From a checkpoint of a small segmentation model: norm groupnorm, widths [64, 128, 128].
Rows from block 3 of a small segmentation model, named by matrix and row number. Rows with one number belong to one channel. Each number is 500 + 50 x the weight over its row's rms, rounded and kept within 0 to 999. All counts start at 0. Numbers have three digits each.
Before each channel's rows are labels from the 100 images, of 14976, where the channel reaches its highest value: "top examples" is what is common among them. Only what is clearly more common there than usual is listed. The data: rendered scenes of coloured solids on a plain floor.
# convs1: first pointwise conv (model.mid.1.convs.1.weight, 128x128x1x1), inputs 0-127
# convs3: second pointwise conv (model.mid.1.convs.3.weight, 128x128x1x1, transposed), outputs 0-127

top examples: count: one
convs1.87:495505531495520499519535417602508509464515505495442502461487517571462434534505510555589511536532449482447499498550521502565491466452470509469417547491566468561532566508441523528364611419566463490579511483509494462448493551534509513432605540578547459543451549584474471476527548435502472550479522492461482539569393549405511610425576436562565474446505466593552500468476442493448593586528
convs3.87:426532453490451518434512547439465558467432497453462499581542417562539513464450415528412452420483569479434532582556579428537452417455540490436490581500562551433517553415447497521459509536489532582483503513535445536565503493563510482545453455513508443446411478511478526524448476491474444458534526568435543554516521574460407448471565565496460493417499531546544487568454407461575575593470

top examples: capsule
convs1.4:525528571467542557582474465370526493479489549504434570530445371452503538544416585470451547578460522577500505578496511459482549532455550443536489556531475429553500420447480441543555474512498468429482483475505477515561500443505518467534449507566444605480429637496442419493404471589501404507466474510440502595437439488545481502498560484492547543549544526512526484533501450523603465471516
convs3.4:519381519550573433482550528412471542467444577452416461520432469483492459521510529513513479416542513494490523554574492444439435483434503569504480516457474485445493442475555480493583465409449463500491551520623491544447485500484409522525433636561539429499539522544570555513522515489413557594418598478477498446521516482497549394462479554618531454473479490492505493566442512514519427451463

top examples: capsule
convs1.39:421501443488505465556531523478527417497523559555421517463479417541441513509575547503508533571507523499492549545496536600538585547563432493458499499513485423666528472523525560493443498565544665448473523443549551421464506502430536571475517463525512409439543467527446471547541496494499517513526448455483508460459524407558575520484609487582547518420507510568491613489533544441479466474501
convs3.39:605454431460581478526474498432534445482574575584528532493496498499472473527566540485526545444525538537544437456413462491401498530560452417539509541438437383516494448511548579471425431429495498428426493460366565455453488433434527588491602530470476553442517443458435464481486588484496501554456481441582522554520510460544517540530419496490456477524483522445500459421546563535493534461511

top examples: pyramid
convs1.110:588582489431508519563528454451509451491503479414587509426514543560430565552497399488444506504553524469459552547510558592595550510436473501462453573487442474461521454544607466417555530522560484487379557550459419547505527488442473445493483500534435504433506535461546521576512430497569512502458475443535499549548577428467554444530564542547486521530530483532403497474486423642487507478520
convs3.110:507449465517553571508508424489592414518527574519528412424519493463467524553526533442503513485470468517454408472507447523425527495536427468550533528481426408525456424557549524443578451435395455488441490454506526439417525462454513523443584608442415522516525516485482447463591521543493517571459447413515403517440420450505526501526430474509626439543488455456458514446530528529445482431522

top examples: count: one; chain link
convs1.52:495483507487491557473494507499461486479426387607503547552405472583499389620513466469404488539509466452483505507519523581459489565524559489449531541477532468371460451435406574488512485548510518475518534529526508519519486507491417466504465555487477413410533398465488515459515607505525580525470523548598466497471553466502577488502475484469498570442401492469551603537479499460612525472575
convs3.52:503518486471424411447424568502425543478507428526470553518471460494516439428528507526461508507446522521557486463477511455475449465442549464402464456431519566497510505437492513603430541556556498495545507474504484539568448476524452496551494407476498487400410355399432414478395503419425455400469546605498577444525583525455494532523563524503418532440504474550528503526508499505556478544492

top examples: octahedron
convs1.65:591566538506561510566458470472429467457497541528473445537522460508418513448461494494450456551542593488471536556473454579536454440554439442533466581509405559474532496439419501539505577430513440487535404513511410508439485499432455492527515438540513499556524601438493504535604420482471537474494405508571481520564407473417488458476563490539489550435554590514496501593525528482504435624492
convs3.65:466457535440541511475573446544626457517540578563550444463461485548471502551552563564470522485477441554499445503561528489457514528578501459478468552471492456592504497514570501455574404456458437483489556465508535433471522482470520522504586546497402540510446515570480459438611551632506535612437469421527553495469444494495555541614486499435582465473459508447517470447561490509436494456597

top examples: count: one
convs1.105:519566460434546572529450506517571488507522544547440572584418481487524452536452526501470514494446547504494572513503509498501472516451510451485484547566574446471587462472493514621546466566491535452540432522570477483549502417556462489479480517603511571508446579456470507512480496641517537531434461458410436491464430485485551482509563512610473445464563574560581461679499511467495474438532
convs3.105:506540479494445482504377509493451497465519414549572520523553522489508512419444499481511525570494576481535541496434480552598549500529475487598609480471512495452511567508430534537420526575592585504496418490416524522565551524527547475542538412531542486538438429459530489525428502446486496501608460527549499537492498490543514579522503472341416503544547547499524445398548498494454547538383

top examples: count: one; cone; capsule
convs1.45:519513515503563528532551454325543452489503523433415593507542369488487492519504470560503519513587511534399526565534513513627536512573480486495509542472485504583535422613524500515556488579612560451478531481469527551445488483413481522425526529525464528500495564447355427496483476586553487538496470525547507557512505460481458455558583536439534536503461508566493500466448524532483466444494
convs3.45:441676508490400506455433465539589525579446467506582557486517526519516506491431505521464511571439518526515586467547551518602536466498562506475515445595568550522472652458472408538488533620498547539506479576489513499540569545565594443509522423485447528492414477556499499487446467588512475441602482487505525508476448535513520539544528498437500500470532493528533529508546428504461520504561

top examples: black object; its colour: black
convs1.32:402469517478445494552511465528511452530463520554599572485434467591469471558519534449450495537582531439477536528556512579488477518515480533460430557465443465585495513539482468449429513499508484439472590514535556485504536432484485587554505437481477442463497420523484458509478503565563517517405466428638489525448528509590574427479558515461521531426510496510535581524632581377511576457555
convs3.32:557443428479564492511452505417525480415494558550526504553548525495492476480518540446530539418587564528525490542417441505481570556542405448624578521518442451477485514555506540445523471495514532477420439476421551495476495453452556579517508567547552500512500498487519491493515550542538496600521434440574435564483417467565542508541463487432499421564474541395511373402544558534447541452440

top examples: count: one
convs1.59:604511512454490525572612492450415458497432471443535584449539517548457568545473389509445490436589519473459558493490512587552452502490463453491465490495470515400530513533521419432608456498515456511441565498516439513487514455469413499520519523478454432467557504466513478505537455456502559505514491524452480544563554461459521401565545510486460489567540464473456401502420378654505559503445
convs3.59:466532550472455528510550553579470569494463473431447553546488506505511555500444458549507465477491481459486563511560543481521475461407594576416386436544575574475502503442470456574525556509467504562591539552583450542551464536550442432513431448531523460493529543573491526517501438517529504445494559587432524439531566558456462454440581502551448577475512468571483560595425423479604468564490

top examples: count: one; light from the right
convs1.48:538468488411454439501465528522528519643553463461521550502517562549501499485538564480540561479490491508436379474500406549523575440503583531506483501500509489527526520439583523422521477484524546575385461508541586465387547426502435497522502454403435544418443582588508391438493547528390474516488509523489563543388511554475515521470486465538441465454576524529507460462521448541521528499496
convs3.48:519401478423533539559517489469470495382512480470507581573546504476463467489426453422528527442556477492505546507452485563520462561463537540516458506522499468451414448492478390488394505365546485484434439530502544477483446541481510485539498488521632472609558513459535544506519454398611530523478497546499446366449509497533506409530482430459503484563417514441421495556499512543528451527449

top examples: count: one
convs1.11:493547556477574599494547394428480494471434487561479470517481491473485525619438420435412479498540542418467491551491534506466480516517547541521588523489471569415439475487444570469502568447493488443542570600507489554506537481416507426453505581516483458402492409420482508430482516496591557491473496515565458524517621437451541473453525556492515549539471481485587563592478490479606483524493
convs3.11:476481506468606598524611472566565415478475553460463388466502506516444529530493504457528483461536495463417512518522472480539538555485474546565523538539505440562504472545578534456630428437411488551478530539522504475468513509467541513463559559520498509592576644613558569522620495547593512550521453418514425549471459495525446459460469510484610514539540516469503515484484477460463522474465

top examples: capsule
convs1.122:444475544516514525486502519610507456493513531509412578525454425539464454511619598540534516540447534614575483540541575521480517402504486505492429532453522463550517452598440570478428533603469569400533543520585487488462524490455485584481500496504459455488492448490507532515503526501565521539480402501506406467425584460522577535422559504528466486477472540591515633503495566453491470433512
convs3.122:557485439489580516536597516488551501464529577523510557549550542514482498563534577450532514408606526577533456503434447490376526578544435489555489545567443449553460440574596506417509497452463543465413461492453534486422442473463569551507538564503516548467571539481463457439503532568552464550442469467544442535461441436543536490542450473577538432523492565432512499483516543561477531412591

top examples: capsule; bowl
convs1.36:627523543446527508531479496487478372528511463455560466477507520501431607510486375523412473475561522463433541517576484562538432506502509450468520491470401505462510413511464419440540517450503459491408520525460386555533508451449426387492465524490511381498462555502522496520443513453571542502511530449518509610546545434427570424517535535457472486518530467426439486500513469564497525522414
convs3.36:539452473449540513535451431457562421452523489588550415440516479506487455499542566477472550518506482532510418493459461508476537522539432433559588531460452451562504487515527531444536422492495471474409459414455547454459515471456565537458566561494446566521434480489527484500544552580476542622513418423577461533474418450535525566568439477424567435498506494422512441387585540499410528430534

top examples: count: one
convs1.61:510554478529523502587533521498547410422529545617537516383484483512470590525519513578487401480574463532455468454529489592517481492525489462550491469510419527529534508514482437570550472537486479498475560426420435503475552555468461523477509418485559564461563563446539562517469482524622493524521468476450432482473498496508582427521499514442473506499628498436412504377452468616581533488543
convs3.61:483528559525489457487556499528441575481391458473401460518462447538533447456508517585395467561492469497480550525558546412510451460385551592409436510523581597529542543433487485489535507556551514520511504565616427559506479553568470413524418545481483450473439521525517533500435451509422480450469581508466547523565518521480462479468540556580532525384532547564573507546465486434516494480524

top examples: bumpy ball; largest object: bumpy ball; its colour: white
convs1.6:447521506513483480520554483519561463567513415641452449436401564530471526448498511493581478549558470528526566499466451514487480420523495462476460485428526422510445580478440480467422485500395439503458413538572469474472449499474474480556462494525456526494445569475519448465403490494449391501539407487563469434529411518437590456524470459438487491522467505479503465442317476523445490459528
convs3.6:531558390482532475487413433439513486451537582565496512508468395450461441483473437516435532446454548460495439554491483458497473445474489362523502496458495474448527564470485581502459426431496452494429560465443541461505571370434524527514516479414424480423487441453422452536485606471475425502514447431528554518572488562521483515456527524463430450473420410469448477482548508466538550540422

top examples: count: one
convs1.69:500547539488572492529507459350524429513499562505462605500507395502485498483513527554480530540518566522443568571531557500597519555541493490460483555474483466557552426561463468521544509596508505468485476484499535543500489496417531497439489510543431582503492623445378427563510445677512466524452479502508480580529438445472417472517585559469539555541478516603505528518478463522494477462456
convs3.69:510332519540589496475615520454434479465466561462394399480446496488493480490573503510522463442542480506452447529496464459412484530461460515510510528456446463497541372539540548473613469415463440486514542460578484505467432465462399559490453616551544433486555561517533506504578521458498515588404538483482445483516492470464508437482483519586543479515474497469478443490445575493509437448454

top examples: count: one
convs1.120:447434565414557474550526448528524486543463535499491597454471529542462428417562535462546550518558530495471430514599534511486530552502539510521461527533417433605509501499496411428514607488554463474453573526511528485428515425454549485524452505471348456468411573558526476477534509617460550510461494488651463542475489471554535495428539486463540578528525472537557566488509541446507485498432
convs3.120:572401444444522458487425555392445513395461514504505495566514475489499438425525524444514537389559539559515560532427460454495484533428497499543524507476468441445458485486445447484464506412516513486446412512490562497513393462487488532537465577591590481445496439496564553549471535476471538674477530499536446436531488503526537431562499540466441433490458506443479399460482510513530487461394

top examples: count: one
convs1.90:521523498444467492505438347547357443424531317490514465404428491637416469517463518547459536555500461420495440518486509564527549498467554438521397543463500552473514550506454506483474537472497515542506556547505516467485509555430459506492490477523497560467509554503481433520491533452492519509440507609503450571392465538464551509484433441444478545503544492468590495472503518453453543448542
convs3.90:460490446504506610489504423389578498491479623379505515521487466526528555519463382501454492441465455485377497502510541528527503486604524507521529505510503460448460535435416437438481465430446480525398514560492504471462569495515526504477478590494475462576521536570537583549563452483489467516533529372471467514511415570460449408487476473456557449497436465443376497510469476494482551531505

top examples: count: one
convs1.30:515551403374532458462458466485443570546545527468516488590512628484516434531493440522593512490478549488549608533560575583553531569528466525479515487417498536501609532479550517487506511556449497526402571533538535485541572491531485476499449532341532520540525472362505449511452509397489487422554516525373545524510527466477480554499422497470530428489474473471504507502493473480488483490535
convs3.30:504546498425497595551592533566567501467577482462526615570585573531501561590434512458547496483561452525554483465485463566447550560569461541523448523590499476562447457559470417447472583509478562482450444512452479475509473523499560474492552423491536576563562577463469446446526427554631476427507459566462456459444512482519467492503501396484503488550530542459452589536481446514507494496572

top examples: count: one
convs1.94:536508447400425509419464437466458504650419513506382469552589586477511480488505407532561485550509482502527530525583504505514477601486470554579466520429578542523580527528574568456464457505470536504474544517517524509483512552519549461405484502418483464568447439391455485495496490453429506457427535526466542560559549508444499544447505465522578528549503449541547530568481467430458585573500
convs3.94:502498532429559586567573450578582456522576491514553510473560563483463558606491527477575505530533422512518474422485468606440532576546454508532431502517465410561474459580517514455493514461414513484508445495457499421467534544482528452447547436485484583565610598510480466469561505553632527466510438500485438488423527482531469540480443432490535523575523536478486617472497494534456455477574